python train.py --hop_length=160 --moe="soft" --optimizer="muon" --lr=0.014 --grad_clip=3.0
Rows from block 9 of a small multi-label audio tagger, named by matrix and row number. Rows with one number within an expert belong to one neuron, the router's apart. Each number is 500 + 40 x the weight over its row's rms, rounded and kept within 0 to 999. All counts start at 0. Numbers have three digits each. After the name is the row's rms in percent of the matrix's.
Before each expert's rows are labels from the 100 clips, of 14976, where the router gives the expert most weight on average: "lies over" is the class under the peak. Only what is clearly more common there than usual is listed. The data: single English command words and digits, spoken by a formant synthesiser in many voices. In brackets: how many of the 100.
# router: slot weights (model.blocks.9.mlp.router.weight, 64x192, trained with AdamW), inputs 0-191
# up: expert up (model.blocks.9.mlp.up, 32x96x192), inputs 0-191
# down: expert down (model.blocks.9.mlp.down, 32x192x96, transposed), outputs 0-191

# expert 30
lies over: silence (94)
router.60 101:560457446516466529454487541550523488487517539475544536463583462570505516487525463476536531522437572478545588542468520524469451457531452399492505413572526485522458457541456477503583487548536486522561494572479478476501397496519492480510506512486501518521451532490540473489467503552521467494487544468510550441498474538512522444471553475580449550506502500445506485572447568496545473518577483428442480518474500492475521515504448460507507560473574514493492427487500553539534492564440479544499481527468548492584524519470554494578507512522531555485522452517459452462441432457547473460
router.61 112:511476517504494515453489513548510451494522481484458512499560452565517420485475469471566536480456568426535468471503550466416449520490499410512544470474444465553501479567485424502518519544599458487575613550492478451508457540536514517509480486496495506521442457536510582507495502478567459555497450427474499468479529515500516430513532507554537479440466528447507471538488485462559540543554515417518464517519482526501493540480445498493497528449539507532472437446503553517471560500416436476590473465447550477548561525489545545507473511503507536526507488489495498498419401521528452517
up.1 079:561543562477525438442500483484466490515449461548443465563602457488533489514468510517574523545505528482483526479516497461493448503509573566473474510472587490403477530466492536507486473439541558452461584524589463446485578495532610497525476455477507521542461499514489488550478500470488517519518505484456469469489589431474458476452563453497482438449540499482510425493510486455530541522466508574529482500508435486444502468437510478557532512483445516505551565518553451551520546547423559538518537532515461504478492536562526533457486491465428473477520434559483467477478479483479499463
down.1 071:504492521462493513578466486477482466533553546457486519495492479507515455535462466488538528537461490450515459496522508545524518462452475445475577529533474559535461496517478472557562455517469503577511559524511437455478373513478466457527545527503533472469497518533571519560483489476507538564490435534493492528473423461537513448552465538506491476548586507468479444546484397496512465496471484471509580404472488518562505471454453458474542515569431487551555568501591469470495415499477482595539524483489492509483509500435505523497502492511460592505471458557414534530481537501471494556
up.2 121:556448523471504506431418433480501514447470599474513484436447479523437420489473487470564502486515499491599560521470490522469487458487503472502487526557506537528503469506567447509517452464527430444576545560493510475506451448499429553499427487441478500580510493459439520493476547485467537501425517469509539523419487487550499580500579464523456449517519522571518446498485512485525557506515524433512408527499475535526574478514560502491556543489485473531494472479502540554467557551479503505531499495517549507552512475516505528508458541592566471535483448525456488516516401561506485508
down.2 119:539589536523472533496453444493519518453513498491501513455504545463489518522468492448546515473463577424500508501519533441476523499468556547454466476495502490487480475489473482559541496436531470503586487481517524491453503502483433444495496492425511577504483581451455498526520514530456446502482413484459550444501483415496569407519518466536514454549493539461489515427481474441560491535560530455584504430549588535511547474563467494532483526474520486516483449454429493477448553519509535498544558530467505518648564479498532551523494488506524493528482472477482521489580441454491562510
up.3 085:528488543482530481440444510487554498549534527446528485503414440455507517536537484500558544481526541545517523494545511449487513491519497505431580455447536469537428545546484499521423424502538460459557485500470519511397542441533524534446532522489467505491506473562539509565493557550439450478489590507463495519484529494534473523519518439407456490519473548452557522512514499474515453547495527494517544438446554509455535467542596484567553454471503549481453539502535431418453422450521475509499418498470495496486496514547558445514484478451444539466503525525476542457526503487542553558
down.3 086:549525541477507506450481471555489473480597466438471485552518559500515469432548481507492487521499483492526503502506515401525502572562487490483455497522489502519512489462471510487486517527439534509510515500522493399498548475394453471465487527431393512512395528521554576492562462495508457583511495488524548472483442502581510527510574468523518474501479560528474475543446503477420535506496456516580568486475460514529600497456440462480505496457527544493481560488487545503546507550440498593509453566542490439515497455553418511518528497530532546485461513503539497451475494493427527465

# expert 12
lies over: silence (95)
router.24 092:548482420440453485466512462471536493464492490453502437510470458533497505499441560484516487549489453455472564530494406505413519549471493495419564514579457526521515482483535512467559507507481548453493492487518554492507494441548438462507433464436497449448519516436535460547486537507488560412453477547540455448453539438554540484490498523525489431490531549484475424547553544564449509565503521508517505499511467542450494478515584492479503491479520452499467524541498482454499487493532565496466488510532507512577524549601493471550506400501539481482555510451482478577502450565520448563
router.25 101:439549484467425522450557450416482457474536457479519435506495529484524541527555515491452469526543532497491520457551539495483550478517486490459534540518392534483474523494479516503507521430536504518466485492502525552481547496568491433495479450519512442487525537476482521446516435465566572468445481519504504497528536534540586501477507534424439411485543551469549412457533548551490550462471515472546485453479441485512486485471514449482522421507464476418503533459486462489477488557493530573560584486499408547599568473535483519460491470513457498537515535529492452503483495462498566580
up.1 117:472511536543458490500442479424531461519483515515430509530533471529487431446503515564460440492508483529470470530458483473525531505479542507484498547467520522502461612584515460524433453504545476525423493451467528524532515472441490479487472457579505537553501523493483574568513520512543541429470419463555401513506457449469574530439496444531467542452537518526470459482448453530484504496498477462585542515495556528470534537434558532458490442493464549476546592459497412552487500487514567547497570556520506510499507518507601455547520536477493490478517442482481541520451469509520459477
down.1 099:503469489448523521448600475494474581536544507453506535490447473490549577530562409436527521487500550561449516475527532476532520538510449485547442545519469496496517423428498450486480594479487556439603476485515513505489465537427499463439496470420483543472462478493529468468502434533515482527551524500501571528529568497526455504524472492546600479518489519559503485463541500511505490507491492573482409518560547458501462454517454539506509553559522460477454478530429541503471548495480444443474469500441527578530536512447486540443530528443503483510480563535465477449532510502497459450
up.2 071:513521519454553478398401516530552483551556498543497532528459476513491465555554489520521491452507526456483522553460521447483506483505557426454457486524521421525507544491503509539458369458538532430554558576501502485549508422576503528566506513554481475490497523524441483508559495484424511448510539451485430495514468517471482537382559474507468561494476532536487572527468492447459493489564516474524486546533547492546490447546498534477485469481523511480451404522538530532546478449501425491556510453547512484465482527461539488515471529492522570500443470505562499557464530517468498476
down.2 107:505475508563483455476466629561440516469490433528498458543506521531419460532486591458482537519571461429539492565526505493484554564489480470502569482515589500496470524480443554439511542505459457528470445469545482452535505574484547483511542436411468529537474501461479474490437501485490530512543540456493463559542481483511506496515530480440515575500488429450520527472491425554436477520444562465509471541464538454521470508521495437539483518470516557525502489496521552532502493449516551393523433589544515434488537495536453485490487450537536524517525488438459512533467483547502506493
up.3 093:557457542572470553442534448512474523481428540436506544460498455529490480553535525507398490510428520521517437447558497492582476539446532481465507498512495467540476546449450471521500513483516528532585521465529480495555401541466483477516471526504560497504453468522422543483528529452525491526517499505501476481497453472508525528487493448543473536486534388516534439432570554519475464476422490529515521488516510465440550514490476530498573483511528539576479516507494537480504477547518554501526472533477585477497588510476617498493575445426507473518559540449467454475500430443485511514
down.3 105:502489434523492476507455538482517519499532556400486468476486570568473456512473507463476468514380439559530491557521440602452490535462496475529460481508550435453566483470481409525518539508478561506497489460488521415458467526522463522496474451444463471494462480446523541460489552489509532493552416452481507545465461458502502491527395502507546521550545542480467520551468531487523478520530531565520512456499459512512553473510470536539512587500507570550503530507460541496492473468499500469522470473483587515514490551428497505469511558476521421616486531557539536461497533533546573505

# expert 15
lies over: silence (97)
router.30 097:436528545457478510511463509491502507555497557503536479479478552507553444543471503460513482483514484517467462456481582411473429496518441480463489537561472454526537535444621498537496513520533478461463456535444530515528557474531530472471498552563500497479517460550507526458556417483548462547505521498485410530453466483514508405478543545414500517455575518465551471507467470588474467474465517463523532429526517546454527466473512496477580466477503521565545546498489495516488549548595411494483502539519484502497458461548509520570435558499479486536534533487543545573490528570468500545
router.31 096:518515528539514497498502507541513511595526468419469514545482472459530579491509520609515443516419452500526598504497535462587553557522466470482525423543456567499502487479514449547477462524495486442535458540469496552524493456496553488502498501521518461544506427509557470545502513480514535500464472516443524462524581561461582510435452546439517460548496478430540511524522486437478486496540445423533534477492559498534483456575474582478533497519431566492468496479545484513511494529554462506557433545535482553475459433511483502463529465514510506511499421488518468601543554521510510488
up.1 096:446448507535472448564548506481468566471516506453483545485427550482510454488519529493460475518459403441504465487436522536531557486451530533522581510523464440489509487492491512598460550463468489523463506497502558460498456484516519556495498530474522518512519495499486531461518592473508512418455521533507495491451390552463527525491490550407506523477520511462545505501575498444562549482446452491463515528578546540526506500536481557470516421490525532497503498487610533436561481519473455562547505542475506517457521485470398542476468429489556515545509529508551508529471497409479548433
down.1 103:559464485486511516480520527487501517542483505495497519455445497515438580575460412519487514481463525461451460547488429500522525552490541479496525520555556560591499548484502448465453538464499518516471541510568508537486495473476472491590582511488497418511584496509479470444552494434475443517549447480509549460492529434532510607510572497532517503472535558513595412504524492467470470518519410526480498523421546495505553520457504508530529493470472352487567516485473457470545498476474474453558500526512537407494533481518560518501493501491541522482493489505495482460520501487467433445
up.2 079:510497518544537516565522474518486503524474514508517542472485463436526530484580435433550408515532460527463568464550512443511391513479474535566562508474506512502459524529494522500473470523527471574568538502474500504554557500452530533488468504510456506516469496554551434480473525557495492524494383536474387452498500453541503493533503429493513519561476550506474523550457550434483577508524504509422497569434468396532509529539533500459413531516593540483491519516528479480467499433522504489460471471481476407479546555477552536511511491533497501493500485500449427448500529516518444479
down.2 087:561581555555493472473519544529465474473433519534520453535532547500495523467453472498541588600433437470466457486484520474521483439509559550500497474489506581431549509519453549462472491481473493547509459520554526467495516606426509525467488478490480530504492484480478476517504519450504527477526493542502366562498451487535404529509505519606517451484521493540500466419539498558503476527503473492483466559444510488495452532436539544503462498576449510518487522461442487573528588536557536533458479502580403511495503477496477487542510440474505498506499475552460469471521504491447466522
up.3 085:511492487526506556501516461546461490516501497500451495550502488425494491466517480508530439499436528562498558563480480512525543448462518558429535520478486459477465509425484497475503476555416530456513476497477470470521526450479514506463507502505551488514491424594568458491466444549504568503451505490465599444518572525489505498428520553479495533446553498509575475481472516531535472462428476517568513489489503501489500513454491481454581590468505454501462536509587621497582541513427490456551570577491468552460551435515576499487509506510527415464490483499454420523517493502480484487
down.3 086:521506494513494472491527516422504466431490457469472539508498565461443509550471490460470459476512485560426487497433563473467500493567536550489435514496455479499524544503562490523513550484495439447505500460557569546513503507520481519488476502540556470481443494496455500484505516503531450486515451526465490486448557475465539567499532472453471497442502578494612521487420440528477515579480547458605527531486551539481435507529531499458522523518528522451486486477465486460487594585460617550419416516508506481512479503465561405481541462453559526450537509503543475540542501533452494520

# expert 13
lies over: /u/ (43)
router.26 096:473525527472480511432570577571483512510504521543580490512516563427501445581444506505491521568529514539566503469518492475465502568568508538478466559468512483563477532475452504504456494446521541495473465582555495521525572511492417468460465523507509516512519490436509572448469495467441522420527534476433527509526450529491510473510587524484559506487506482408482547532417546449534514446476438482552479498448537534498461589508489468445443539491527513487453494473499479497482545524449417487460554493468460473437556508512581460468499562540492475522537539506517432452536512515502553484
router.27 100:488498481544481460467484493476527433463565528443456518571487469534512512461521509502531540462471448494448413473494527487489486473533575510503449472461516559544553585533531461577452528464516559511473483547508545510507490486460476492560533500520524454507494537498496477486483565410488551532487442502580515530541484507484554468476531454507410477458513595501526480438461428487516494472539522394461499486474499487407476487437512540465511480464491510488513484513527480609504527522482431426488516452511507448558565518504608441455482478444521550504530432498590496559499522429468505494
up.1 104:471521501495453444564493480492536439542520475549517495443597602463446554475478546533505563457447476537510509492459506507489475529474450603515431449552485495527421514493467502497471469476518470497530515451504509495459459525490484533495502541440506492484524543517464478512591608482535538382482436536498595449527459356496567490473452508482516506548530483446422437505489530451495464535545539554591543473550553475488495504514481509512499480462489505534532468492472468487517472560522468541448517463519543462495520488472457531548493581498499468465525520478457502468565506506475514517
down.1 088:559504502508528516510513493500559412494475490485486598489508416443496472545541537571452514504531518568496389544423473461534495546454419555465530450537454543461483437467512554589489531454501515497508544469504567461498477490462538442466546406440488521542501431460489487569446545471568557472464594488513524486503495460500501537532418510503504478522472479449567507491471502554489517500505534486459496523534443507505495420470513572552539502485504503464532598535543449502460501521480475452540463514530465488478528542512449475494454549503447434465567536523473529464503519549518529499
up.2 118:497430493483560519610568518517531556495486490466562408551501529536538476507509562491577547498536459476519585524514484506473516510451565508502487460526510447471527508443518521501576560495509529472498483541442498528489499527565531475498513533493525450497485506480507509422444429482512510498477529505432542490509427468441488482529544444485504458536496506428537456435501531513492510512497503554516460485551505428552498537470552465466530493563451459485472552459433518446446589572536437503395497554499459507468456447586440511543466441464481479497584490505500494433514524461470566473
down.2 112:435468481428479521427543428583522542472521559519520454489488508517552528571477495439487550499536487502449473468516485493500548474503493479539520481479484446567618507489511452454486533551530555464520512452503601612417490437553447541494398483528459497495496489525467527530479455539528587454470506565486464551514490514459485533437462498443459483505470561501510530525443526589553473466507505553588528500515422507484509431539478565501477532464529538496517535524559494511481459456523562511529494467466461498495458531481448480488488471483472480520449513516535464474533446508575454465
up.3 111:461508544529540478496484556488511452456506441521519521526444433546486492474515494554496432541525556452477475604513461528522507565469543431472530524450535491542436507454470490510554490519487489413421535569505550415529456466477539486520437434502505477478460515535461556564536503520506467470468484428567463504532483510550459562418494492453479542489503481592521489481540498463537461510513542435503477517495478506446462492525499568488497423497513453500520497461502558538455563511476441547520526539520563569589511462562462455520431556478516555526497534506419517484463527497570436503
down.3 107:462529532426494541508534525459436440419535490523537418499395553568493488466557543475526536509527577438470476459522562496510512496459538493429460462569568509560547558501458488522447534509487475568563532459446488528477522527501462429475486469462570534415503448531521539457526515447549559469463528476558492486448540508495542509517530464492509504551517520490488471486449459577546463539517479519560495504481467510465546490483539421455458483455549510491495469450479538513509512521423454452538505521479496483549570545489566480468470443503506544499545544481479461543546515531402530434

# expert 16
lies over: /ŋ/ (38)
router.32 101:508505515520535516514563520500522455441508472475499543476494465494462490472492455500518461489564513429503483470483504506489549471495508466536380493494551504479495535537557549462583461514465446546561448477476415523472491472523568473548541549464516560514561491428478499532543503460484430513511551505581484452500484535491516486495461482517428500495498509643443535437513531439534517484528576602414502473443546492477436513497451484484508526549532446517445460532481475493496463425481544509470529453400491437442536529515463524468516550606507529473532471524475492480461460452493512480
router.33 101:583533483444519527551535534465501557510520517521477561518417508411488502444479476487520520487519588537467489506472496419580483475507471523507478510497492478528430485592604477510488512555468503506513431461518427555528494522512580503501494464476515486516562451464486508524448521489459462510575515450560578475470430526448495449437538435463445503470458562589420516469489500448500507532480507522465475522493511454493459479472450517510445538548518508454431483514468511559526526458484540514514556482471445461422501588568524499500485540543470522518479491544473498540451436479512431435
up.1 124:500461540430534532544471550548413465476539528446583515475547500511468555469484494508509477543521538529530522469510484479462463511428504444550483496513504520569499519466541492482458580464602505443598484464430528570498541459497497451457548574543511483485513518494555486367455563472510451427576500475452554531531521462519502497567493455517539511495494512517497374551486544446547513546513499501472493491450496538473486488539474506439425439458524489533541538482549488512538492464499525462485490555487450493514546554479486481443477509564555496439472502488451443426494504488500508533
down.1 102:481516507482480408456483506474498428493498420460501462521489481408489492474527561463573455559557501463490524548509543505586479544505473465489535444575517466569530524539549509555545496514445496475520468517489510465504504427478496441546492476441453514495484494474454478503568452462493507495527564505573523477470457467456447530484463494476482479478549493449530527510572467524463431528437472542443458519487571495452378511513474573488552474556527506464496447544568496569444554511430554500518549511512525535505527556476526611516490514524548529511537477495568492511489464575502462441
up.2 082:457531503534498514469542571417501598518467488514487545503456543573510483487482503530436478502522565484453504500514557485600512521548439489409453469507475622486531453471562491510436478509500551434432514496603499419526477531463529500556433532459505441487510525490524514520455512441480506476560510465499471542440474522489494456455516479512569522404467440495486492473456523484523601475466515595484523548484586438505484468519551488495496495500509492487576518516497499498488448462486476463529535507572456509473484498506493590454481496499522534444482577575524509464486512533472489493
down.2 097:483476538520505522486534523449514502512480523521544479525492488463496522474471583440457522576553528490545448479533504452468452495455522482480531544414487460490488494459505457408580511445572516547442514463499533509518554527461482499457460493614533552456577469550519451487515403504543493586542542532532522434518399426543394495519552520474452507520519436522499475526514485537516451500476491465505452561455520576518586453533530447528521464519451504525456498512532469453515565453468496479452554511475452493487466509556503498527447541540457486451481490459574534509506554478537494513
up.3 097:483515525537509416514500531551522484462455471473511535473482446520532521475537523493549470529476431451554515506487518475428462458470554527511477421514538486568540506397477514537421477432539511451519481556484542586530499428482592470495508560541479502529535532534478454505473515478535461542522537518469538538526546478519536460470473518511489547463531530377493541495437478523482541500495528500544436440534458528517516446561475472473471456523515581545542504555575484476450519456530392518533508544503450451501473466489522480460526519465511499447515502571547538499537545478444518376
down.3 102:544579437563498479529505576501505554512478492475476540492540482623524494557537499478536476555463519498462515437519467488463468551548445510512568421460530484494481534509481504473480523481530509435478402547559555480550533426485469578534574512523519460490506508526462497411506473482588456464530606491522540421499553543507557494496524445466529562470526531515513550455492473440563525543471492487502497548458528498473549502470514522506473422500490539488517527436505446528399423476474509485493446499517495487507408541499516508482429503483503447468512551491500514424462489454500448508

# expert 24
lies over: /ɑ/ (28)
router.48 104:452546543498501494520536508563511439444480412437401467491461573547547418492485473527490501501534487508475529557464478565547542547567527554473477579522515552508473490428475474559449443492495419435464510428573496500537515432530484491533516539554547500540467478536457506494457518480527460466529541491522501558501482533480543507408558541490521484451498532506611452458518505461496461454512572474556529470474485467481482539509500541561515545494535503530570451440451465558484468542481457539462514484513456489433458428494481488479492526445489474472422473545480517500506489477420463473
router.49 091:491470461479488497545481474540493497544480491519449500459445515577559519548487514420525499502525535517455536552551545455553533524539535527527470436500489525509478499483525439507535481478491463474524547524574459549548451469556475549526501531508529568497452504499474511512472492506519532524551525466486480562469521452450553479519494553527564504512522507576561433465565435504485527486478479509532477463451520498476503524530595497440438519457426529498583406473435566520479481474525477469454476476480562460421515414514451500467543433435608481391480443482477441517478469454448454508
up.0 087:502468475498445473538461498424494556517475522543503393544521549504557501450517500545482420493469480571487556478492457539482515491546451443475515459593469459466491490478536509478513602525494556527499508477537509488443534471478472449563553541483486543481543537542529537413452504529578494464492446495470593457558460544499537478478499580525485491461539483520554469456450548447476515481490478481497495455485508557511521535449604483543489495551481454468401478529475512470547515539568425492551510516437399503509423486476460473491491469567523483517492499519545493420483505515522510556
down.0 083:515534553430511545553524521471451480462495502511544411557502484519467532493583476417503521534571477485504489494516479536499450534556432440481544575543490573528564483472517522494538473467443477505565456610519445428566507449457503510471531437537477490481442509505506497431493473451544528553421464479477483483466542499420542529504489497471506542483504504521580495450575478456523521416514505561512520517493533470511457529495463411508491471496497488576517541457543387494533521458508485481475559498432594456543505498525478487466500509442573471465506501453503541536494492525550509510
up.1 103:507524437467523488465462504525548504498595543520482445547474499528499436513494509489514488540506570477558510491435477551538532514520433540493453502527543476482522443523491463507476471503455531482531429490473508462554483528475497452465509539459504482468517512425517484521498421535517503499557530541503500528438456495569503495479515536538521438564421551579528526523460530617525472491540523462450475468474483426549531440512495516441500528533523602507520436420512575571501511559520390489436483555486489513495464420488484506557547441477564516514483521418452476461455592491501502482
down.1 108:535587461441467508444492450594593528489473498555502579543500442565540505513538479462570476450563526474492512514497456464532490519419492552488505541512470535477466462521534516471508471564504557510451448476527498490501464469594442420498528507556494502556521477398440491496530504519477490448572546413510488494489448508487446455474501508540508458455488530505507579418503526555462485458494542488529516457570516461478492453550465525512502571521466560477557435508501527510534505503497546489489531505475499397543460535526512534461484483480549434565588442467533492482443487474514481478
up.2 125:531502476454545474486505548553516440509441479449514488474501491512479476542518483481512568495487524506446460566513497557503438551509482508525511475537559560493506479456506545516510504480521499491514447509536513419559516503508508483535458490492485461485416449497465485489536398507519538445533475509452413530499391480580473475536515512580576470500440519507625476452469559568483475511536472464414512524473470483519515478527484478502498542525478623497486471508474589523467544547563473493425503526501526424536461445495456585506513536469525529456489513492419497505438525553459493591
down.2 130:443563459432571485482500557489581438522477476500484482524476419479562431479482461475511543473475439520541446491529489501533503457509438585535513496516505543469541547485499495556476494487521565417435522512478556507523517517471488444494473459426479499601507485494443496488522501530454554517540501477483524481507353511511497475512504487482528492496514528554579540464491560566537470433511453464512451550546548410519525563519534501475491494515481511471547449493567498557528571557549498546532483443501503481448464487514532540535546441448510488516557500482445473388458516552512481483

# expert 20
lies over: /ɔ/ (67)
router.40 101:521560454586550448488482594492508517456511481459564478459460504555560471448494473525539509476537489517462463546499510551537492540525517515479468525598523462487544524428515494514521519494500538475509436491434490550490483447511565390490496516461502500488483481509447531534444503523577455546496601549504524530502454455459481448433578478441525566471490560486624556477488469528510442462555469468494493442459548413525511536482512571501555542470512519516531453505552548521451566514491493468550510498510503537530483458500449446461501459438534486543485481531455466516450548526466445464
router.41 107:553467440514475447503576510532504520511484470523503545494510441481505501438491540465495463493549473443500502544450473567524469487466492445512521466498480467502480495455529469532488525515510541503475523449554499532557472477468522450511424547474498505488529490507569476437529463492488392490547559531478547513515449485568436611556509491505570521465448552523515496461509493578490569461503452482513447517475459446466489456497479478463470451539600600486391486546461551522566565555496453439498391502453528557482494492530538493455548523540461508524425464569471488485548478494503543530
up.1 099:513489497522581475519492525501559568525577450414487517446471466476456569475510527534546471517498587515525547536516481547472522501558525547542457432484481488471563496488493499473441497501477353533578505445498491530523525480528491489467568491513542444472568454495498471461514483542547464497547495554476517541548507483502498453525584407450483516502493473505617471467571469505483556472502522485392493520466504460452458358564503484407485500535495500495524480509494524494495520487518458457481546506468507537480476473537475505523564466446511545470510443538511451521518480503533546472
down.1 097:504535451489466587435523462533488498472537547468491487494547485524443451484493508451553498470438490446550573536441516515523557466424549557516495522481528493469500515547523546505536456496439533468486438520523558561551511441506513486568525441488557474486486536517528622498439509530495472468507456507456548551507449530489528480498480486529524480527564505490480453522510546525540511539434482478576511523511483510490519522428481453498489444473449489451459412437537532471538447462518474504450608461442536486465528416494530489525473471536566487509528472531458518475510524629409515566
up.2 117:534508520543511446384511458587472504496450473515458486529512501470602550515541545563424513499567498498530404527474447490568520523449489538498515500568465520551471465507447443513452529406505610493520530538571510511493496472423504434483522492547490535529499553460501454488451514458507459524511466466458499552488499471558501505408513503518488450459494473524541471541495504522412443463489514523531478487542494494508472496418477532557497416516551545492580481484520466522561513481393480517497509528551512531506516529557507514461501467500579565445535472542486503438512473454493492461
down.2 099:464509550485542515450500466414456468541507516474513541533514499437490534522500511490432490467464491518496446545510528536536510478448501549470446513557473520468523522540522514457480476485427522481506573410493520529470493541515570508500448503490518588463468487474499496566569539472559460475452557568462472474373492451464542541560423440470567446570514462503517455538550533491543453454502559529477489505505504487451458532438483592436502563446524529534502522512472500493519538483573461482483459518492557533503510502526483519533509533514434571456476575444472484387528534529439533504
up.3 110:453510529488428514552503530493506587561458517467451539440451510517437472529510521511507581516536528482503486523507400464516490488506504562524521528462484571497480515490541476492528395544513480482462553465488515519529488476538505508559471536547512485484475482476435478481515512523529566462566483479489536515513425528484445408481437405582471551382487475524521513397443541450487491441480547567442524508567504522501505511499566541590484549459460548536420481531434498504514525501536544498520525427503575501511503456489499479539457493469474505569525513491517480524486432456448518467
down.3 113:535528496479486566507523472465479552481499566505484454479502525445535495533477512459521467546543402493548488385494537493531509471483560407565471503389480429506505472541563457489505444521559446493500492496499451531492420484518459529485482500489432480457550517499496483506557538551462447444458543511489518488549515499478504503495539541556569513461470444494449477500484509521566557493547447521519499518528459507595518469519461509461485503551482510526437441498455498505515520567592505545515517564525444591466535492496476508536479519553409479504403479510472503528545542448535453601

# expert 26
lies over: silence (93)
router.52 090:523463484496452452558449519491505514541481527458500458414518497526460475496398571536528551487514492475377581523536455435500550484556468488502520457551494528412503455500518427478546500445455532505541472466525570482384442450567446521553453477522510524537530483478531500537456513431493504453531461448496484518398550556456507538524463537481481468521555494502510493553557519508467565468488493507503459576552543498479591495469548532555509490450527533499528505534508542455470469528569548526419473499511473482531493542487567502500517491431583499504516490479483562487516472478474487491
router.53 111:531579528553518423544542481567476469507506548501525471513486529545528477479471505461520497498487508530440539546414489553508532526510433445572569516590457528472499470490451509510473462495391497454463537551407479495475483498566434472485518498543484513486490472541520511555489530504519434514509489489528461551524488425510485560518462532470519514422533499457419468557440477500526490457596507521546523519488473513499480518446482514474456541482545546515481474406498558510543455547457507506453434559543557534434474432431527500507494542399461474556518499523437520563491445498500473451
up.1 097:522476542530503511448490548452499451516488471602504517439470464497533498506501433478519445464465576467540542502602519452487476491468469562508520499531487484541484526556552523436494501551489516558500498522515482504488566546487520462445401493477523532521499459506558518478515460538551512537479565420458479473486512433499565451453470481516573544571433453524510457540482526506488501520548504496574572459462572526482532469543502528455475522556469497520491571530542533476474497408481492459502467446454491500392471570437599445473464502510419522474455479511491518442449502551532463523
down.1 098:493522488545457462509578522516511533535549506372555519511563507560544511546501559546528598482458436477489516565421470517499503534496494459512476499454491522437454506525502440576547492486495506590473495517509549441560473483551495534541527541482528502464490454431468470505476545536427441452504438482481494493456426501473523561494553561514430495450480498477552479494563528520463475499528529496489478496465433511492553493501514532561506491561438442490491414498444508567530526498527444502512525510527492520509528482510436506521503455452457556546558469492537489525420504457417540392
up.2 116:483513503427469529547454426514515445562464496503524483505469571476479494491600480531384532559472476551459440442460463528522513504454500527504493516511474526547507512570461428488473530510501487582515524489490564445515506493493492521416534443471525492495512486429484532516432517433471508499511520515497401537462528467505446554503489479584538486508518467479595514523521514468481517593504426504435540549506491508452563573528488558469535514549590536516568551502480499501476483563528507496467502481505492535532455470461493403485426443478586443487476527497473537463551531494491484447
down.2 106:509461420486602480473560508464454498429511460548396446522431498524495509435475496460487400472521518553449561486577535461500531516444536507512515471565518465476506445525541544511495509525441478471449460470534501497541541497478509559485478493475502471503495530515565607518561407554496449561538479489536507549591468568447483553542510517401559527542522486502509488507462493552562495473466499443557483560536501468466438471536490533486512532520435463508499498490531546455523460524503533464437498478552483486423507582472511476494569506514536451513469478468514494517476484466551462543
up.3 072:461510519521475515475473505455471547514528528498441516515558540476418508519524449528499477469540374380425573438532489461470540459528492475515487533555501453561492551471490488456481508479460483476493457528556497485542513581488475394468550501487541533480473481546477562511476575517470517491559480431468592469492498503484523468515466480504533471608563531463557558438484513545481495532588495532556569500457523438515452540564489497521489582515520502503472496499469531508484453483564560509479523485599504496459516525518536472485537444465547445439480471520477504452499489442495464480
down.3 077:480511426470558504551603549478501461439466561512605535500489514579495504550479444476550511464467537492514445439530523527501513507477503514469516473496529499463551533483515494470454566419433564502472527574478501520485479526503496470485473485455543548562476509517470505469495502481477478487443517503528427464507526463486531580492479536539382419476497559568496451589466474498444486519488484529509509420522549463538580531510491519441476432435519449472594452459481524498525541531471496464487542520500483434469522501503496545422512544541455475489540570495466494522456518499609517485